Weights of a small contrastive image-text model: encoder patch size [2, 2], encoder depths [5, 5, 5].
Rows from block 11 of the image encoder of a small contrastive image-text model, named by matrix and row number. Rows with one number belong to one neuron. Each number is 500 + 25 x the weight over its row's rms, rounded and kept within 0 to 999. All counts start at 0. Numbers have three digits each.
After each neuron's rows are labels from the 100 images, of 14976, where the neuron reaches its highest value: "strongest on" is what is common among them. Only what is clearly more common there than usual is listed. The data: cartoon faces. In brackets: how many of the 100.
# fc1: MLP up (encoder.blocks.11.mlp.fc1.weight, 576x192), inputs 0-191
# fc2: MLP down (encoder.blocks.11.mlp.fc2.weight, 192x576, transposed), outputs 0-191

fc1.485:468445514484523535479564515463515505502467498517571426523453502492540471444506488496504496466531469491464507484447482499512494524514502520507527509509498486498495512507489452510513532501527496472496493534518498479479427523511513499492475497517515512508480534500484521497513493473450531508493483512503488490511502511461482528484525504494489489513471474450477515539483501483543507529497480530488526502532548474473492475501481513485536499475445504507515547475496512520480535521476496513481511484498483517498542522499517519527510464529481537512517519537509574510528501530482493530
fc2.485:504500510492501476492469498469541519510548506511474460490466473481478500506538530530488491509511534514505486553493496514482518522519506506473495511488482488487547483533526535518526470454538571498475469499502514490486522500488479469470493538561492519478494515519485457476503469473500463460513493514507480529517483475499475518497471551538485479487499492476545500528522509476463507488474486497521521511500514466529499448524470538557460551467486500500509462489482538494506503506493504488559492507448471522511455523526560528507480462458496506503496494486487485506514476508518463521
strongest on: long hair (64); surprised (56); yellow hair (29)

fc1.304:521519528515493488480535467502531471515538498488550468513446528505500505478496467479538493473459485476523518448524495531476533520497490496475459483473523460529477490497547549469507555524540499517498482524512506468535484473507531498537494512469456497497523465486524502474453538492466495478498453496488491486555511495450514470493510463498500451504498496494500529518481530500483528521513484495508507471513487518500465500508498514519480483479495511519478505520504475511529513492498473515551466494482488534509511499513546495506548477534454530494513555494471492517496526489500564551
fc2.304:487479530488566524484507466490513496463507484502481478531473539508505498521505508476527455490489493448555559462532502488506496509533425491473462527479490525499489527509518486477487484472497532477459508513515489454506478522454518481504551528520498481503471492520487501471462506496474478486445504549491543544410498494494494491494528512494491521522436484481511501478501472521504560490486502511507516518511499497492478507508495502516501448487500483516515456508549493507506499552472476483503500539502506489496501493490517489498489507495482532526487524531497478487509478524466459538
strongest on: long hair (94); smiling (43)

fc1.245:531525518536480507519522497489505539535526468508480508482473493512483464536477548521509485496500511493510546534501466501518503540503492504491464485453565483525474442508497519559505482520513505525521496517472510519495490523492502514491447547497456519492478503550503555553510528530472528497491478471497501564491483492462526516506484512502489536495486485511475489518448511510470482496522534544523504463536491507469509469474508512511462443487501499502482458483492512503479486508533523483536486484513532504484515487534498523573479511523482509487550511501523521480522511509479510461
fc2.245:527542489523488501518495495506491490430545472498525540492508522543469528488458484503475496494498500481445496495506467489497511506486471482529477493456510496472522480469497466472502494509536498524504477488475504498510467485482502539514522522518506513463509526476508500503477493514502481473511511489490517460458489484496533538497509507440505456508538495526530534450531497487520471492450511516510500482511502447446537550511490499467486514518472451502553486487471554479460535457506505536468468470521535497553486487504546482506533496502516490515536484495461526516489516503532477486
strongest on: top hat (100)

fc1.222:496496501521528531447480493497483532509486496510491516479471513461524505515480484482527516527489492476476440586465494523518495466490472466470498541500494518514496486524486504479547518480497474528463473536487489458495500485528523487492496547480486469533486486509467517506474506455483543470479481524493500515516502492531521509487495519476451502512523489502459518508489494497527497493517514507494443497507400495473458484445508514488511457494511503486516559523544447553497532488527494501488486474507519505534483506488489513512524497533509496512530536478486465497507505515516472539
fc2.222:524542505504523475534503487480470509496558511529548478517533482547470483484460513497493501464534470531495485495503529479486491485464491459486477502514513536488518501520501515538468492531469500524497495519526486505493543517551490517466518511480496513499552511520506482531532498468530495490493503501474505545450515532488477451512513573456522508455526444495468509513465494498470492481518519529498495487484475523495470495503534501491483540489505487468474518505533484516468495541507501491476500509531513454535476482448524482482498522522509545492469462485484487524504459455451495471
strongest on: black hair (27); red hair (26)

fc1.388:505504572503440512488560461514508528501544515476492517480477522521490458514478508521494482468457483490447529512507477493544503509502485522475484471501565531545552440495499525520518514546487569504471542475458493498495476487519491489539474484520491507459439488531512489493481501499510529500532491543466499502505484511485519510531522476505456499538496494511513489529505533515483466482517498510501559493514505505478521519509516470475519505480525485523502461495481505515500506518527533491469480511482485515503467497499513509493490483567556499499516503489524533509474515493524496495
fc2.388:500470518546514475472520528524457480551501494484485514456499489515500511504484509505517483477453460466485498528500481497466522478487462474481502510527549464521500520515451501509502485490479515482477494517483507488541485444503508525533485460501506511473514462485510488444502496527553515526519509477487514487483538478507527512514526491458524489487504522537464490485552504495482507502485501510546517502518478500466514513498514486537441445510513475487526541479531485507509480480513503525485456513508499486538532478494518482496481516421471457542508512517480569449477531499514499513
strongest on: top hat (91)

fc1.170:461497534492511503539538476489485521489493526518511480526537487516548489476514521529507459492468486454476472497511521507541532530520480487509477503494513527490510520486500486486516496487523533516495479504484508486479472500518508485588520527516477494516489510525500503553518490468495535481497474480510469481499549500481507496511523503471515486535506500494479454516537465499455509517537462495478541509520530506472486501491485438531460501519456463483465459521484536579492506503523495512481477490467500465518511447483496541509454535505496506472504508538497465506527530526473499450
fc2.170:467492473554466507522490492527487548511494504510527521481482501490495512508478472510501420493489490506488516527511486461519492455453500507500508538520489492531488544493505483549516559507490491484511517538461481465472541465487510451484516546508457501482526483519485539516498516498476473483515454528514514486494491500476509500520506512500510497486490463517431514462505517525516475462503536546529474457464487458490524473529497536507498520482525480494576480513473495544501504487483518484523515473504513489492474509477502502493552496548491475506490498463481530484543484534484523508
strongest on: beard (43); bald (40); angry (30)

fc1.320:530474500502524524507536461496490505525481513534482501482494488483526465499506511484516548562513529484462525474530521497555439480566500522491468508504513527477505464484536515514552446523469540528520506506495518501480519476449496494507465501502484508492461461513515469506485504467528516478485503521476490522482468475475497494478490502476506466494528512505502486554523492498480516498508498519468493492528473467492556554500524508520493502525480478511488500509534490502488513479512503536501510510471468495445501485488459490491521556505483504510464467485459543480556505507571477501
fc2.320:422513526521524492451514510457469536483529472501505506505503497479508522505514444483489473535480494485514537468514527433460498502473485478512501487506517458479553485497484488487504491542492485518520495497509551480511511495484508501508503493511501537447478503519483531514505496541526501512466450429515507472523462489548487516506512481517507498523507525493496527549483515489473477493534530450544517486506471516536448486507507529509492475522516521507517549546474503497507502530503472522505533514485527475468538489474500542523482517482441477537484510526507517500481507486515508526
strongest on: green face (74); surprised (56); sunglasses (37)

fc1.475:545492544501490537490498475512525541518501497505510477495516510502483575522523524466487502514540507510500520524468505499506544436513499465504518497501460479543469499488514542494533536487500500515491469471520509503506493506513518539492517541503533490457485522501465518482530510474555484483509473542495471545534533518531485549503504518461498498519531483470502506513483512524513483462487468508467477499506508458482495485501516506512478541524500478500529496479453475501503468499553532517449509488487522503518549525513505479428516472472532559520523511488525521528494456500487470501
fc2.475:471528472494514505547499503513487477506497535514497451510499492506495519462509524534534480470493456506541502521470497470500478565528510525505486490557551498534573552446515471479497469501492502504502546502529517498473489479502521516497521522486511544463482485480495492477534528500534518499480492527473507499499464486445497532483499468495533477466544487550525487515535517507505514479450449506500486526500450547471521517467467488493503492514495505519460498471474512527465533510493491502501497503485483463489502501518512495477490487471497506485527490452511448503501540465514512533
strongest on: long hair (41); sleepy (32); black hair (29)

fc1.48:518491550487520518491513468504485512526515542529483557500496542556432490504488519486478561490474504475527494474505522528483529512486490509504471497494500492495552508541520518469464529492481479485533505497491494463514504533450466482503483515527504458493499545509467542531525488510513480509479525506476524481460431483519488531533451485494486470462504490483486530522511517461507452477496495487510534540501494526507487554529482477482510550497513473533470424504500483510501489525528490504505497515495472477500486494507484495501467526490498496548502492563502504504509502516521528527
fc2.48:487485505480507531488487496484472491525471524522509472516491507519486441549487527519512491535487544478513477470489484460523523466470519487487516507459485545507507481490542498477485478521544541468507529484476471524448491504490516503545511473507505478483536455527528496532514488507563476461517475516454504555487509490531543497480517495537521470544505507521508462519547485534507509486536464499497507480528517478517448514479493524520511474482496482559507511511490467538523531494484502469518497503516446512525492519495479540492455531524464508514537523518543515516510509485509512471
strongest on: long hair (93); teal face (47); green face (47)

fc1.368:471474486517484452547499544507518466531522516531501482537453514545522501475496527485498467485509501528529501507457466495491498509486472480494475488477520515478526537463505502521442522480502514505497546531482504515536467471584497527487498515461495471494500469498503505504501486499532491515508524535510573501458459480490541505479498489516476501511524531501536490517529490536510486536489521517552483497470569544497503505487499529502526489514516460438490546489480537531512483475525473526460519490501508453463478491481512521497532501501478480536495517502506501500506493508514496501
fc2.368:499484472556491529502491515505513533474492463497473492494544481513550506480521536528500561470507517499484529524528501515523466457521518483524488489525458515463522521502457516485427535493525521500509489536482527485490525470462455498503469504494454475551496544488501491499514517500559501460467478492490470490522514470512480545506495469500540493523487526498529496453492492438462451508484493504499498517479500483493517482525510484519481481485453472515484552527454470465489513519481472472485501506482519521489486497506506457535507479475478456464520501477479491486487472497484496502
strongest on: winking (98); blue face (32)

fc1.138:520498493496517508449445524498502516490531508503482501517492519511497503474501470476535519521515495499529462546537473482521485563497463503495477468448472536515518472509523505485520501473510484511507453488540501479404510523503510510504516487518486506520522514512489502509475514501506514486480506485487518425510469520500549494504517485492435475534546491514474478491490482509498508497468515494487499520488476510540475473512461493503450523464511513495493497505464508515486487479520532519543521489436446508501512495508481441510499501493470506498543524536487488579482485516460496490
fc2.138:514549522516529494462570447477498546553529496483515444483523480483511497492516476527535477490514510518521527457513493489478506485479488461523486507504502511513493516481472483519499475506497499498498528481529495531446507514527513511497501449524549507481474531463504522502513529461502549456469488496498503511442535519468485466486505440499544514490488532507506502517500468476517473522456488480480531486471535493496513517514530556465494498443507463471537499514516506536492489544493518480491530499524529515476508505531487514496522525484494486461491473493481455494493530478477524471
strongest on: black hair (85); spiky hair (39)

fc1.553:525466522479518494487523531482508475524502511538548481462460488512527500455474507459482528500528485568455519517447454493472477503463539459499503515499479542529490527511463487499496487468511435506504459546450515499466461494507498538501477503520533491467483522499470510470516478538529508495497495478530505525534528478500527484504500507491496460530522479506510522542536540503498536456529475478477518511506525489496498484437491511510479510476523494500474523475521493513505512505543515484481515497475542487487480506514496495498455477493464524523527528566499482509483477504508470504
fc2.553:531486488474519517465480468539529486505459503489479494485470489516503528469488484512482522496515537496545510496461479541503480488512514498480509455475461540479489507490508483489490454486482570488458480502516487474514484510474517491513524515462507500500489511514471481518500504547457472539479500485479471509526538476490508497517519471505516514511483491467565522522500481545473481499502488468483507523447535488538557489480474465516512523494462460467519518488462502462505466504490515484488469529507467496505538464512503508472537508513508506482485525401526462484516473525469486486
strongest on: top hat (62); red hair (28); orange hair (27)

fc1.542:517492508492500488492552465529513486487483487497527510512463474544502507473511486469495488542491456512511545509452513536468507472468496512548476505525472460492471513426472519464490503486505506487514503474489469440466461475508457519569533507523439536491512475510505490506491515511493501514538527475476525501505504500504487499513529484501464488514529535474463434491463513467451469519501505473520544520508527489482505489515541497494497498452519539487511517502487494518475462495498494505454506492527490524508510481534510524502499525501491504502489480472490509452466552494453524503
fc2.542:511461539554481502475459471524509476481536518507517508504473480508522467459531514509499499506472459463523534504495511510509516537500472524487496507548503508493479542537494461475530485506519518465453485510467479487476509517503479453495481480456503530508465551491501437493522505530502476507478533504484514487455459513504487463477517515461537503473480512465516508486492487501477501462486487463489485521521503505528534542506535498498469486492512558484530520507518491527446543455526492469502553506515518491506445476492494464512507528539525484550480516520498507518509478528469500502
strongest on: long hair (83); glasses (58); orange face (37); hat: crown (30)

fc1.221:498513519523464510498517507491487522527537507493520528506428509517485517485480478482508482509499455513549510496527506526493519498531474500516489527487520495484472464435473506496504449492455508511497527526516488469481502532503538507546486513496490530512479544521506499474471546510518506495546478506492481482489519492450496511514512467531477473510473506511484476470504511543501462453509493500472552509534504493501475528527505526497519523459484480516458488494481437501525470494536519518467498495483490483466473463503524542551472502495523511469546496425489557487484508473543518484
fc2.221:508507499553531502486514496528541480489468493505526483476517483487503495502489511490529532498470473500438503453526443504522470485518486498510499503549506468498484488452491506473526530500468541499483491535535538482524516483457517527483508521502499540509541507477492487454476518532462525519503469453444542519558501497514512495493524514516471506457491486527510523475506481441513450449465477504519512515509500483487479554495477462501490448474460492491500492503509478461463509496484513501516481507515515503525495511510504537500487492554462510521493545495496547507502495504510447471
strongest on: top hat (97)

fc1.337:474490475490514506430504520516524498539523519510502531486458519488512514526476489495462506519499505494513483538544471521449484465567458539493511510470465523498481490483464485467518503452502476498553498498461490514471468445489511512536487500506498487522504484518497461553524483504499531483512466467500496508474481492469539493510524480499479500499615489533487484517506513511517454516463500491474470513520529489499468510498483524490520474494519508494521476501433504508477503479528541472503526500512451484489502480496496518533525450473496530512513500490521474494482487512506521491
fc2.337:488510486528502506462523509528495533465490517463496469508520488502528485460487468504504492504525517493507505522506481529479480477461471529443510474506506542519526459502521454504564500503491466486434545488481475473480469505455462506503476471517508507519528505475492524492540504495484525508511472528502542465542529533481470501551456503488518490486483513500520476533541479487501477454513476473498540558514464568483517514504514519524483477462519485494511512542520507501486496519503462513517528509504525508509506500525536509485457512519487483471494479474491457509460491490510524435
strongest on: black hair (63); a mohawk (53); blue hair (37)

fc1.473:513511513521515447479492442513519491488507505525526503492503507520472521532495505539480474490448496496512548541486505497517518498506494547466491519487540507494490518511552499534500497539509536493468496472518541507441501479504498497530452518529486532484475464487500480528487504534512503491469488472478524562505490504533549496505517511480504494522533527511491491505512498473541499527472481490503487485495509509420488470464484462519471507468523523498483497520492526492536521538497501464555472532483515514484511491564498530511444485496524490475496516540506533569460522519489495492
fc2.473:491494483504495489507512499467507476519459476504494531491514494522458511471511472466489522489499537487503487520480504494480478462490546456516463492502516505531547477486471475492518458576503496471450502489475548520470477482495517513503522501477499482480498570510493459483490454477507489466532512474439527450501483520456515521483496491468475487494504468516495507459469487542501439482448505533495526456485433505492506527521485480536510497456482518479483507498491475495491495496522486498499521487536478514536533553497457508496513503536502514527467508491534507517489472519488527525
strongest on: top hat (98)

fc1.89:491496483498504512510495471512516539462494495485521516522467506476518497494562518532486511547510517496456543521504514528457511528507494492553499514522518508552541493543480501471530499539465454458488488513508491509485486514502466489489508471519483496513513491534522522510435487507521481533505497501534507515525475510486533498498544516484495459537529455512453537524534493500492469505515493490444536490497504494533531506482499469478488537469486521498495518469483471496494485513467514515444509534507567482514502532524484449511502489518507513492536487493452541497488502428467471517
fc2.89:537495500481521517511527482485534514481556506469492490470475481496520469501461482473470494524506500454463507482517448525451512527555460496562504517476496520491505486475517462519481489509493506478482530543528520524542489488489482458517503498473483475496510511478527462526537509498493524503515505515473503506518492488488504481521501529530508463506464502484472467490499516515459518465516492485493476542486494475504501494508526532544523481464543531469464540509505458486476515502496495495557546503507498471510509527493487488458523542532447479485449535466539462467527536524530503512
strongest on: long hair (40); surprised (34); top hat (28)

fc1.487:483492508527458529510512471532545456473459488510509501514480496515502544497482451422531521457495474453465538478450537520512512458505511481434522535464487493506472549504483511482484518524474463509529540518468482505496494544505509508519484458470513481512496459507492516518509502510513532491506503534464530477526526526505484479533541485455493479482507513483461500490504503514483489463486501529508456569462493458511482485570511491500489470520508518493494518507506444494512519479513526499489555523507517500459494515512475514492513493486499519497479503488505519503494496493500516531
fc2.487:533460480515465511483499525484514532481537520501497533539513484489530487485513553513507520508466457496506526467510508510486500509548494489490500511499496509491470534517496457521464502519504463545534509520475467467517469537500551493521518509511498520509508490506467517486528483509522542501488573489522443490517481469497513467457494514457499507471477530505454479506531534522469498474469527494476491526487461464492545508487527463494470512490515489509523499546515485521543496500472472483528528489522514508541499503499541516497528533492448514497563494498531506490496550539535456514
strongest on: beard (70); bald (37); a mohawk (28)

fc1.102:517510489501494490458519505512529515431469538513523465490532503458513570526488509470491515496507517540520532488482505510510491478498521492444462508498543504481498514518539505509503532465505502441497515498509467455514500463480530515480481485486537468473462497504498498506535471556495508484495548488494481546503470531510528503449515528532515500498531494523519488495511549451496495462458513483531489539502492499428512472508509491520521504501522521511474520519490489494481474539519517521532492512516511486458477487486527502462478534517518482505539528475463502543497534534463483514
fc2.102:477496496541508520491452488516502485520470553539531524504501481510454534460518477536503530455488491496566469511517494553501472486486523502473499512500481502510492508521490501516501496512480518496488498442500522459516475480476483494495494506477496451516525487482481482524500503485540542502515513497479483449494478505496475499487503511522491515517480487468520494506504451568493476472514515515478483501527476499497464506545456424465515495514477484530495437481453511520473479502537496507492512487526497520496548507483471485468492521500444488477481459527533500450498450517454523505
strongest on: beard (78); blue face (43); teal face (42); hat: top hat (32)

fc1.135:485500511492506511487534476397509512492474500490480508492513512525505428467462471482511530460475505498522471488483533491484469497511495522541486485520456493522507477484564519481518484506485457507535480489476515452514548462478493510475473472498495453460520495550499526524511478505482508488524534489476475532489471582463495468482515494520526485473485528491485493478468538457506496425517502501505515531484477512506493478503497507507450535503476504496498478507501464521531489516534514511530515529478501505482487487476449518480519499494494499510523473505504522510495499532534514522
fc2.135:472511494526497497523477496483485532524491497514494482520509459472518540496497465502514484545515495480445490510551504485483512507472506506474541517471496490511548506501516513494462513509524480487517500488492447523491478514488480498513528474459497516503500533471482497506479535522518498487475503492459502434459483527584449522484512499483455514508471521473490458548509497484504488456548501503480462492495496495493505491529463510495485447428514477515491440507479483555468473497497541487535496478480533492522496503528504481518487472525465505519494520478522500499492510532492569475
strongest on: green face (100); beard (97)

fc1.238:510467485497514460492529506501473518532503539498460538455569489485517506555540588503536507524524489482522463507514484484460525514502517534497496552534479496532548484482491515557471468501495491485512496467506522484488513520492523488515492486483507560495470493528497553508518470488498485522528510506495505493507515488564471497506501491504529506482523473506430486535496482460493477484509516524533499542485507484538512476526525525477483521506475478483517475463481504504501468508482465521496518496508535497483497509517476506512492494463475525493521480531498490489529532522485428473
fc2.238:499513509479482497461476450514500483491498463494482452527501537492514487515534538479530517509533507453529516497498513492530533501551507503517519483495508459526499522504494541495452513455533469506499498481522503530487508531457481482492495507491504473504518488549500489507432512468518459495513505537505536543462479501466467481535510507485473485486486456515503480477484509479477496511476489486492498526528494479509537526463487502528507460481516561475484455491532500482461515519436502509463516496517452514475511505511511566524491534552476532557478498524474492491490516489467493484
strongest on: long hair (100); neutral (36); angry (31)

fc1.259:450500560521520530506522502528491510485519504536513565522490490516492507494506498464485512504509483522480495468501555518487515504499508497475447503458536520496484495501515507523503513525520517507497506521534488521536452535492454520497504528497501509511499596423501524498530500554486511483490477459487487482491498476485435530502506471497446540474543476467472524520489487535474530486507509490537527499490516508499481488492513512508502428506489545489495480489489483506492535522508473477457522514534490531527483507480492502513500514481489502482525527482479430482521486500500521511
fc2.259:515483560500493506507487488561486484489521523517464498494485523496486516543483513512553509520544486539494483469538498475523505500482521517470514501513468517504503485497557504518511523487494499455486480522508523492528489503512515512510508494489447491484515452481459548482510488482508514486509490486451486524476532541488532514482526507520550528555485456493490522456514469498495479489465531500479514491511482453448474571462521528460517489486538513518461498500490513532462509470496483504524449509525474508511460509523509530506507518468476520525530484472522517528525467527479516452
strongest on: green face (82); red hair (25)

fc1.454:503476484508508495541495479507480514505515530472508473515476465506502482493518527496525466539509479486547511568552510469458510533466517522485511520550510487480483507484518477494499520496537430484479494484497527529500492560480519479489500508451541477509496533520449481518543515480532490495500510489518499462525469472504496524539470490506485496481493508500448508508517505496476551498507483522513517504496442467455507478475448478511530524492473503483466501487493482511499494519529545469494487509519538482444495553482502475522479493522526502468488472521575496530500484473502500469
fc2.454:467496491499482491429491447539471509526526504476507509491542501493463518493498498460529504490493488519475495462497443484528515494480482488456485522520529519519531512496482532493436498529462480499458480492494499487516470516507540516484509514527518505526438502524509553474543470478527471505492486520528484467491473469472455475493478489514527431522522506510470512511521494523462542526490528479534540492474482507539515505498472481490477502478544498505538466507469517472513501481528480516509475536524487478506571530528521516479526512461481506475475515528496512484489498495503502530
strongest on: winking (49); a bun (34); cap (29)

fc1.265:524459489511465477499514483562501529513455484466489541502482535534521509505477500518521519501473480507504512508510512510541507504462458539474504467536500514504525488488489467479515503478491473500560496539473571489495457507472528504516493460487467476525485471487519451475490534498544487530473479506545509501471492487536521504470502496522512515534453523505490491497474513436497508476494498500477493471516564465488522501504535491526501503511486533504535544497506502516445493490498504505495500512509561512519492478521484520506479510449521508549446509491491524542480489532541500519
fc2.265:532459508557509529504508527484530542509514463473495467496461499514463484515450506475474482496508511540504492519490556490488477537516493507501502507486501454504505490511505509530529449505511547528530509504491489520491476502500509499485501489441498488529449493519497479486549471527452508512445517482524456472550461511470537504484535504476437515441503569494480458489547463481516487458537475522480508454484498510502490516493511490521517493492527495457519494503493502484499492511512489510474501496518483518492476533534471512511541502530495454507510530500474495488453483478511496509
strongest on: winking (55); beard (42)

fc1.218:489461509491494488448469460483465516470530491481454492479523485492494508503486467481486497521511478491482448526489487521504500502522477494495513504545467512510513516474525524512482504522467447509507532536496539487498496460514554543516504461532517499503542499539509501500485477504473470485439474469487519539494456509487487472469511509505527481513478499487479492485500557489545513517516533555498500493490468494481476469509507471528487544511521526501479507496475532453534496490480495537524472476533531457465513502460549490516500512544531511555521448547524504519489495521524481493
fc2.218:533509522470459532501497473517501546496482495488480478515479480488510528551507522466481485515501462495511487551491550493502491519504518483516504528408548524480507475480525513469478516473518533519536500535498479506473493516525497506483502471478473440481479545416496488493511518506505506479538494540453516493518524564439503532452473535516519504512511498498502472502492468511503475495490536505506529531494510511524469482504513497470464499489474491521480476468510540567467480494493507478498496482535538487503512490520502515469474514495500475498472506510487470532487515518514527485
strongest on: green face (98); sad (54)

fc1.228:493471478493509565465498498452498496521471498432493449473472506484505494461483504499512469566476492489498489471518495486463529498465495514512457531465464516493475490494478529505504508485499466578510526509504497476509511496490490460506499495541478459508477527489501518481498496528520442506497535511493506493523478494494476485474482481457503491492508528470479502507483534496492510515538554545525515472507411479496520486478493501530466517473510510466492459518471497527538451508516492489510509480548524499480478499493509480492501501488509453476508538526511496467554478477498500461
fc2.228:497483500479524461484533507504505517491534486463478514502470502489485501502476505481487494496480502484518495526518521483471468507516483555485477469499504501473479504498505531466457525494484481507477481439490494541533531462482536476503511526521562479512524543493478520468492493519478451531481483503492543494521489516519508456491493533509523490500495529533484499496482461519442505550522540520538527472499499570542484490457502505524516481475482510516493465509494526471494508516518502519474441538546501512536545553469515511522515481533522532543486516486450485534510462497512523513
strongest on: beard (95); orange face (85); grey hair (30)

fc1.534:485512516487460509485478541489541527542501490516536512503500510543506509489510501485474504494477469458531496479521485465521495495528537481507500468466509495535532474483527494490480489475515497480520485520521484502405514480505493529526473502524470506512489485508518477485470490507493533494501490479498476463532509471512529454501522498513494527506602544553489477473515475513547464531544478489519491496502466521469527495513474491477460496509520500472511488506458506547487500459477482521489532531476471542493527473476489490510521473501510514519513520534514551530520452538494477486
fc2.534:528527490511511478452515505523471556501509494479481453532513473525506471516529443487534484496560527511539509437517469497542501501476507499521506525469498523495518551519464510495537480453524465475496484483487471498467519483520521497487519505510524511521485497480524484478495497489537517504494487509505545483510492551517516479553470473466526477512499514488525525537455495491478466488461502482497536512499490497518493528538530537538486463456520498500511516495489496521446534482507485503482540470469507532500538501480560509485524500489517492461517489508535441486492514515457480505
strongest on: black hair (100); hat: no hat (97); spiky hair (58); hair: a bun (25)

fc1.91:503512493503490539513511483480495501468474478512491519517518506518495503502514505463504500518482503503523518457521529472510511476534501510522500455470480489508504486491524544495466506467482473430474550515480463515485522471489485531506448489471490447542497494516517516496547524489456514498491557490468508473539502499508559462457526474472487486514537513523521463483485499486522519430466528490476521504493491500510492468530533509533511541490497496491498498545502506500510484474536473556516492506539516560492498517505543511476486493525489482513499534542477508529515508553476536553
fc2.91:526506496518490462494506543506484495527519503517502482496488518487475491552499498485518504477470465466519472489489468509497470479493517475488521516477502494503470519502489507457460484490493490477498509480524510477545525487564506489532512481487453439519514527492506500539535467486542508559475566588502536485515502486517495483479491497504487497463488513475484460502473542493486456462505515494458454489553528454460474535532515455466467456522495511514511521553487489517488478492492505490502522489494508538519472468516493485482495524500487475458519498509506518460515500511465493477
strongest on: beard (98); blue face (92)

fc1.497:493500509532507520514492473543487451522522443561522498528517499490467447484461516453504493511532495551457521443469501515498510456510500505495501549479520503500486491486537516486502505478503489533497494497466512499508536494523522545499483484523469462504488516465525476539488476482561466463513497456489494481469543519504542500498492518514491477485494501476489516505493527500522471534508493519555526551480482506477459521481475515515488489498473500528507495532512460486538503535532492496489529466560458519481504517516496492484542497508437495457506502496451497510512487487479486520
fc2.497:534504467494492504491527476527495511456487532471503489535471537543506490472509520528484458468499485561508475481495524485548518494512476500481504501479528504490511485503493472477534464494499481514519484510482466521502535500485506519516487516482491551503456476498471534517484506477467524518448565467584495488483525503506503541480568473468484527491467534481513478485486482529526515475468515480509510455541515506449525519496519492473488512467521477507535504504536467493497519474499487505495484535522521501523444547479519525492513511459503516510510475466482509502537498503488462542
strongest on: beard (100); pink face (87)

fc1.198:511563508518484487502505530510527465473470499421515508460459505497507510515515516483518488491479472540484505496477527492503467491480480474485439488513469522478479528484496534515502484493484527521505498455474516486508505501484519494493487492514479488516468462503516487512450464488535488520471425483511447466474458505491507512544497509486528475524513494503520494490505537457525453489517540494464490535496474461521543474485516497484494507488514508501473488519511519541518459462509463497505527515475493494520468481521517502522520472588509508470471496520481465482545487508488549520
fc2.198:521499513489469461510479454481540489521517468524489529513504514501524483463538503495502478559492459529496446508536511517489488471551475576487495489501533512484504562456533519463502476501506481536486566464531456495516526475515532498500502540444494496509563526480501530502508520536471503508514486510480484462478496468496497521490471496530496533517461504503468502518492481460512486496501494519537495510496516495563494476490500522507511474481492490497512487521536474516492501509458502457471501526456493479490532499561505495502526527470498512512523494509464491490522458522487512486
strongest on: beard (71); green face (44)

fc1.549:491484514507465472481497479500496482466505496466506544543459482487517511475523491493508503520462498482453477513486500507487475502496509490473490467487529546524517506535542442514521495501448510554469493446485513526489497517510458451533501554501500510478483524494506515465508489501495493484540424529494556514491510492484497516532522499471530513433474480528466527478529469544465497495478501515487476498495474510507480470520517510498534499526543519493511485516499473513542473507493487484508507546492509581467507482477471489481470456488505509490490505497471499508501528499536477449
fc2.549:458504509499487541515496543497494495507475504526522522520519506466516508483529444472526483473543484467498540488539476499524481481482530429463530482525477507498463492489533526551450532533483482498524455489536495471519518501499518544504549496504502525462487500533510533511540499482505527544487538487479513472502472523466502506517510520481474493498505558474508508519507477515496525493509486467549518468477478496461545507510542472496453545476508528469494494536488515489508493523531503522486520515511499490478491514473467547461511520494465511517503467513530546476474506495497540523
strongest on: green face (82)

fc1.7:457439556518506469507483447476533501486493447492538521546462537471479491503543548481482557512484504488504464485540501526458515445490514536504499491497528478529496490550524506515480535507489496493478490518484493469507456504501449484527511512476469495522498490456500481484502498477506489544505491484497515529541491511449471555504479502483491504502500498518490532461496480495480532519506477528537499493494472485521497515506494497516541486505473461510468503445539496483497504477518504507511506486524497493486463522479554525559514456507487491489498552461506513464515497494522531492
fc2.7:507558515524510511475516495500477499517552469538536487517495506513533475505498533483513507501541522479491509470486500530535544479464498521510478441464495509519518519501480489489440502522511503477542537548541484491493487502502546536501491510489476469481501507514465492458484519487543499507497517500432513495456527510519525476535529511536517473522507493541522503506494462537498482525477522533444484479525485500449491497460452496481521468488555497505494463539487487496549507499499500557527523487481472520527534495497495487516510488527488553542526499527490532508501492507518493491
strongest on: green face (64); beard (59); yellow hair (25)

fc1.538:530493501522483492498519519508515483509521489546514527486495487540465479512525514536506496497451486495489492526494499508505538528493475545479496466502528525494474495494524514558503461556483499518502470534503508517451516509510494519487493511481447556487446534542475520520522470519482539479497414489498532537476512491507493481499524503465518526540501482483470477457499506535468485497487500491491541471530508465501502479489512489507457481485517527521511507481476487467522524503523539497485439484477460486486491492531474499553482502526545533470548538481513524512505516490514491453
fc2.538:505523484491504500507470481498488474451492509526514540500485474509513507446490476465503487491491464446504495477522455480504494502526474466505492493467493489459517492484457480525500455530486523499507474497494538515544461458487517502547492489464500498463507525493512481489458467520457464495545498503511539447479503468497533497466495500460474463518514474510495530508500522480498493493454471517553539488506481492471477547476505488478462510477479499540517455477472540522525506462456510486471512476510550502544509496495539522465502499508505537491491508516494579498471510519486524485
strongest on: top hat (100)